A small contrastive image-text model, trained from scratch.
Model: 6.35M parameters, encoder arch efficientnet, encoder norm groupnorm, text encoder norm layernorm.
Rows from block 2 of the text encoder of a small contrastive image-text model, named by matrix and row number. Rows with one number belong to one neuron. Each number is 500 + 25 x the weight over its row's rms, rounded and kept within 0 to 999. All counts start at 0. Numbers have three digits each.
After each neuron's rows are labels from the 100 texts, of 14848, where the neuron reaches its highest value: "fires on" is the input token at the peak. Only what is clearly more common there than usual is listed. The data: made-up ball-and-stick molecule models. In brackets: how many of the 100.
# fc1: MLP up (text_encoder.blocks.2.mlp.fc1.weight, 1024x256), inputs 0-63
# fc2: MLP down (text_encoder.blocks.2.mlp.fc2.weight, 256x1024, transposed), outputs 0-63

fc1.188:502490544455521527503487458500501557463557500478527458457468478517497441487481485512508513481504487506521515520539444504521492538474529527493574524498488520499498488475488504485490493506527474
fc2.188:474466508484489511510514523466513475528503507523515540523504496450491516537513470515501473463559513517512496534487557494497495461485469490456513517504517511480515512477510461576485537529514528
fires on: "orange" (50); "yellow" (50)

fc1.76:469491500504515459485486542462492492488491487534469470509513448495506520504530520527528489494526539524505501507490506460534520481506479510523505506517522534495496488486483510457535497524550506
fc2.76:483513512478514473463513485504503457502491511444515453494433457525531461509512549500543504493517493520458472496498520480526507500503460527525507485537546509484524508526493589487488486472530485
fires on: "<end>" (100)

fc1.605:534471496496504516474531514444488531510477477492475545519527480513455495507502501527484482461470464489478488491554469479467494518511480506465522502542484515483474468490472550503508495518540471
fc2.605:474460500516502511476517524557525488518499532491542507521486491496538490551478507503521500514538488481523496476493543526521538485472507471525459483498522507481503539464523518521467475543488506
fires on: "balls" (95)

fc1.689:524525465499522486530502504542520486499509494495516508525512480479494501469483508508496499472520540464551504506492495503494490535477476489526492535492504494531475521548516526507488499490501485
fc2.689:398488502526452479474539520477501499491523524494481517517533478490471554518485454520490520539526487503479472494520479474481521509566500535513476516508517543486485547527496511498483512525491504
fires on: "," (79); "purple" (10)

fc1.760:518530455492558517553548474547520464485507489496508508494467521512488510480522493494497488481507533523504522495478551490502482504456495480499497553521500486482509479461502525465521455482514532
fc2.760:500482467465452512462531494485471479493521554512463488504487501493540456540537471500479525522505486481515437503533440519511511512529538520483541509505489523505519531515461520542539535530492454
fires on: "space" (61); "small" (20); "<end>" (15)

fc1.224:488459478508472524529498523495484504522514502545476512497509535484540500478498486491552544579505507500458494475478478455488515512511507515494479539522483470470529514507551504506503471519495464
fc2.224:525506488510531521479432450455535545512473479504512505466495504513478491513517506477530488475496536529544534528498579504517504500499539484476503496501487459484483512461482492529507496504497492
fires on: "purple" (100)

fc1.430:481485465517520540479516489481514512540497489502431492487507511517503459485472447498508545511513461511491503515531472538474498505516548474482542484485454484479477493490518493514491532494468473
fc2.430:491489534551512498489491493518466514524535500515541509523527493528515513485473533552512493494478538469480489480509527500505528476474464498500524492512489461525526445474458477477503493522529543
fires on: "purple" (87)

fc1.727:449506516518490496518505533486484462510531544449481478497508458523450544505470498487490474507538537459484499562526517549493481552563475517520515480480510514491477555456485509506499504486519495
fc2.727:522544537541484491477498529505503532539495498515460546486511478478505497500511493495540530537536500481508506491484508460511443517504497496512506516499522481502526451457498451493520488508489507
fires on: "and" (100)

fc1.10:531456472535500502512505536504501500467490532456504496462494524511434517513529507458476472484483474488446478532515543546494478480501538502500543486492530528492500457479503507501514490478502507
fc2.10:508494499518524522490505532520536489519514496547496492547492501469511478533490471483498503503541532512516511504500512455525509561503482520491473488531501486491490511483521473452469483519471487
fires on: "eight" (100)

fc1.262:521512512536528515537487524507507475500485464472516489499488515503504537484460492490502538527460512530525515489497507496499467470471461520486421516516533512516473503489534471463502508513472475
fc2.262:494455528497453506451511489496481480488494516505513503475528538493477503516534494491520473466516486463488535456498478470510469505526487495535522482496501542494559516505504530513522446518556518
fires on: "and" (97)

fc1.272:522520439507474518503529504471477479520526527522511482514547485468537484456493551471492533451494547488536510506518485537498438512479520476529505534470483497512507498562519468507496535504489489
fc2.272:468493491507464518466521525502472483468472514451476496517497486502481551562456474501484514522499458471482536537528473499490508531497480540485459508525503500497503467499472493500476509566548484
fires on: "," (57); "yellow" (27); "sticks" (9)

fc1.452:471482494472468504516547519488447534511471525471532478510523521506513505486543515543508491506526558457460492484492515463486473501496519520539517516421493496506464523522492504547508483561476525
fc2.452:485485491488505490490476481479483536504533467509489444463512484481536483511504512482492484493529505477545469508544481496549500521485509525473495469529518465494538466472453471489522532511513513
fires on: "orange" (61); "on" (19); "filling" (10)

fc1.258:501467487554479528477480517497490505500507504486513510499487478474524483482474494517533516478511534475466493517530513515503486511541529480516507500487492509467516512484498518497513544507489529
fc2.258:549455473544498484467534514516505475498480476509479533510483508527525510514532500500511516514483509493529519566486491515422516493478502515476496486516497556490463544545504486492495480517482498
fires on: "green" (100)

fc1.156:511495475517521523500512489484512513529525464551472496491523519488548478472470535483540479556516518555478510491465478471483490501470542478486524483511505461498519480509508513445537520509540500
fc2.156:530505475488501464509498532467526435478507556474499522516533501513520506504529470469511523499520500512509508474544525512512474455502468503552443491473498478469498532497505501528457512472550515
fires on: "purple" (73); "balls" (23)

fc1.726:509505530502507507529476485521513468518494504414527518508489512500541491494458479479515527510483472533499530461537531490471535517461511482539493499509476507495561513504485522486524511494490532
fc2.726:555516471465479480502479519490537486493531528537474518490535482514496481491524505417506481489518502509517499512489525471518505457538553500515525492525490486489499502510478488479498493482500513
fires on: "<end>" (97)

fc1.332:497531555550538508494484508513524509526528502534507529464478484479520554468522543473515569500444465501513486510494516506484513480480463454509473504497491546537473476505540485518513501481449518
fc2.332:503496500487507498504518500469510491499501488494489498501569486485470497481486512525491455515502522512464527502476485477480566476496515536530509470499504491474496485544504524511546490475534480
fires on: "green" (96)

fc1.713:491457516524532510453503516514524504480503494501551460469491525476474508495457497505508506486487530512492464500508499488503505463509532495520459504541496509486470483511507478525521480487489463
fc2.713:538472487508490481445478495506492509477490509486493538511502490532537497433517540499483504490484514523503489519507461519531557503455518500532488524528524518518505504457512463514521456493510504
fires on: "green" (100)

fc1.111:501503509575524471521464496463483497508522493487498512506484519539484531511550464517495481436486521499493468512492501533498487487492546478484500464526479523522514547505517500547447528514494463
fc2.111:471490521512467507496542498477494536507490485514505541563544505514466526545483472527509505477498528460486523489497511497502518503547533485480502535490503478476503476472465513497513478486503532
fires on: "sticks" (35); "and" (22); "<end>" (16); "-" (8)

fc1.679:455479494545478491514539497508520444468484471433467511474522506471512490526461499501515526573503515506539494495498494519460525540518485491511479543478495505480523494525498512494498467505477521
fc2.679:529513468536518485470474493456535521512493476549506528500491525462506533496522483453520481447530503494477548501549524511531494489464494500486533497479497492494476479513502460532483478506511492
fires on: "eight" (99)

fc1.529:509525501521480511479534498515481516502493510490490487472442490508472531551510551450462506541494475516482470507484486518495472467463492515510517528495499474538467436495519515467509534525493474
fc2.529:482474507518521499520471506495476497497488489479497521478526502512516486495519484506502537487503531496459491488441532476503501474538503456517474500528457508501493538536476512501517456451516495
fires on: "green" (86); "small" (11)

fc1.687:508451496479505540506505507502500512487496436527551465525509530476460512501518504484484474509516493505476484472505500529499480495506523526514508443547534510472444538470468486494515482493505481
fc2.687:470528460560488484466496508555499466488519525506470510487502508494503548474483507485486502520493537508491540524477491472516543495507505521515427479482557490488551484529525502538498507472502491
fires on: "green" (100)

fc1.44:497512467557496498452456506500507522487461538450514492471497488483456505541456517491536493449500481459482518516530465548479481469533506500483554503532457487511471507484498513516493510512508513
fc2.44:495492540502531497509524501501520464478522500487507511513507487489485516495507521536487547499494480504515498463497527492529520489495490493489464476453514476490496511506458507491540494500511486
fires on: "green" (66); "purple" (16)

fc1.136:507515486503488539487483509481480489522528532461488487531464502513494522514500518513462557483458498513486475515537487482480505531474496514497502501484517507511517521546496494532522452480516507
fc2.136:489460482532517541527540489507479504475490471539522514458493554448521491513516481514501462472547495487511480512453473546501504511487476464508509509506546444489495480489518473498512484486511515
fires on: "balls" (59); "on" (24); "<end>" (13)

fc1.71:470527531473500512517484538480478491525489514492535477506511478521540501508542508508503564459486497501503529484498481471551525520526501534554440488460460506509521490491540494489480448505512487
fc2.71:532456494484509483475514485534524487469454459536463503539485514533471533511483522511497478468477490492495475481505527475485507493448535454469493498521484498496536458465485453443522577501517493
fires on: "sticks" (37); "four" (37); "orange" (16)

fc1.3:498499559564520495496488505472482481533518457511508486535467495494432466499508512490543473492505494486559514503539502500515510514522507472462495517448486474528511502447511513461501513478505499
fc2.3:467513533543496494502470481491526462491488462455502512500514478491474487480484501531530466481516540494583517506481458540523509501520503481495550514492501483512465513469488507467505549479515514
fires on: "balls" (98)

fc1.579:533498486468480515553480444513451514494494486479491499462531542524492553515485428546442507498513474485521519512506469494478467533476498509472503504509473516529490511509504424511464507473500441
fc2.579:512444526468513530505504507535491492472500497438544527532477520487528503534523474505537518529502428482458479520471482541511484447509491500529484504490480511533506510496483499522511511508496485
fires on: "purple" (100)

fc1.469:448465470490498493522486539507476505487493528507468545507532528509475500502515551558484452506466489506468481530527476507528507469493495506500490501483499491497494514542470519487519468457507550
fc2.469:509498534521463485526529547460510508515438537479477521478518498455491528503518481519504504484497438468501507459463539493505509509518526532484502489472487451474483487473477489497495493515506511
fires on: "blue" (100)

fc1.640:451493537498494466549500497515507505513517511501509490547531500495470531511508533525507519517503479485470527487501488524464513516486476549493492499459494522506534474524459478482471517525487472
fc2.640:513547496525465461563523496533507482527480511489487457533503510450447511538504528494471493501468489500532478482473495531526545498475462476489496488503491523498487468455512472469478487497482489
fires on: "blue" (75); "small" (12)

fc1.759:468506498528498454463515528495512486503470508572470482499494462496479512470550530522535499485478546521454504511480486499510486467520498481488489490536529546468491490499536541502518457483523515
fc2.759:485517513481523481472521483498509457486483526441509457488434450521544459509503560511540500502529489547447492504483525473504496499511458524517493488535569499492530498504478563476504479480530494
fires on: "<end>" (100)

fc1.589:487527473509493479543522524527515522497504499470523534544509512495500497488501496565526517497512468476498455489533523456507497490497525541507503460504520537478510478504462481432504507488532561
fc2.589:478497489483543489504478461499477515509480522456507461491482519522476472520459511496481497499504484541489504492510502505514489507520496510514511505523488501519503473513516490521514511505507502
fires on: "blue" (100)

fc1.666:478511490504509474500493510528499518499500522470523513507490515551537465521491483557526503544506526485498437452466525477514522500501489500483478505474484495493513548459510501533461500533496511
fc2.666:514470512497505511472490489442495527509548490499480444443483512467524484510527483533479511531504493507498555512573468519485496523482508493484577495510488523496509455541473521490544491500502506
fires on: "orange" (66); "on" (24)

fc1.263:514479527531556493539488485492492515535518449519462512516469519528460441514521469511495490511486480473475496501515478488478492524485443475495497511506441504514477509475501524478515530527508463
fc2.263:486476493528492507498476498513534488502492518515527492483517497504552563491554503499493487474485514501499479455496488495514513436514518505501516450469523464485494439498493475498514504483488498
fires on: "purple" (51); "yellow" (28)

fc1.374:511513500510534488483506491522477508492475472498484491499466530496466496457480488506515519479506511504543501505536510503498463559544486491507550534512498521496492487494503530518537505520525497
fc2.374:480497513512514520486460536482511511485492513517519510452498503491486501496538556515468533510533446513473520506490472503545454477489481529472499486534510502508520510551512527494483499469484547
fires on: "space" (41); "balls" (35); "<end>" (13)

fc1.615:520481528470534498505473512470484478516511504540498473553487514493525490476460544467519504510489482523539495477495486472538507476527495508505431511487474504522546458562504497492508501489508477
fc2.615:507505515514453472511477492531508516445495499504499447521546475483414505526502530501481473507477475490501486465516479503460498484458490473534509501538489540491535462478500459489511510516452503
fires on: "blue" (74); "-" (14); "small" (12)

fc1.577:487468514476526507512496497484469493457525513508539497479473510521519543482478546494514522480485496483518492516473487496500553517526520498506468505516495553490510549500532481502498445495517553
fc2.577:489532483499512467485510513534458501495533503506475513506513497486536524477502491469473469494492486487444590551466508511502499486547517492499495508511480490520558503553516486473502510507507489
fires on: "green" (100)

fc1.448:481487507467470506505462506533497474545473456489466527534540502474478496491491507495474453510435518474467466481494473474498488477522521447511489506471488524511491518513482491480532521501475550
fc2.448:511543427537461492553515533473516499473545493491498441486486501492538510512505502526487504470492510487474486532537500555511510509512473549528464512449526481471502495529493498477473473568501502
fires on: "blue" (55); "sticks" (17); "filling" (8)

fc1.341:538502545477527481503502484490472530515547555477499464542452478518500447476490473522508463464515480503489451473545452538515525526492538507467530502478460521494498463472490495485491508527530485
fc2.341:447494498496538518515479521518523473528472469555544512493535548497492555490492475522506510483517516464498476492493529502507525490507464523521529448489500500513510524541500476497497516509462511
fires on: "orange" (100)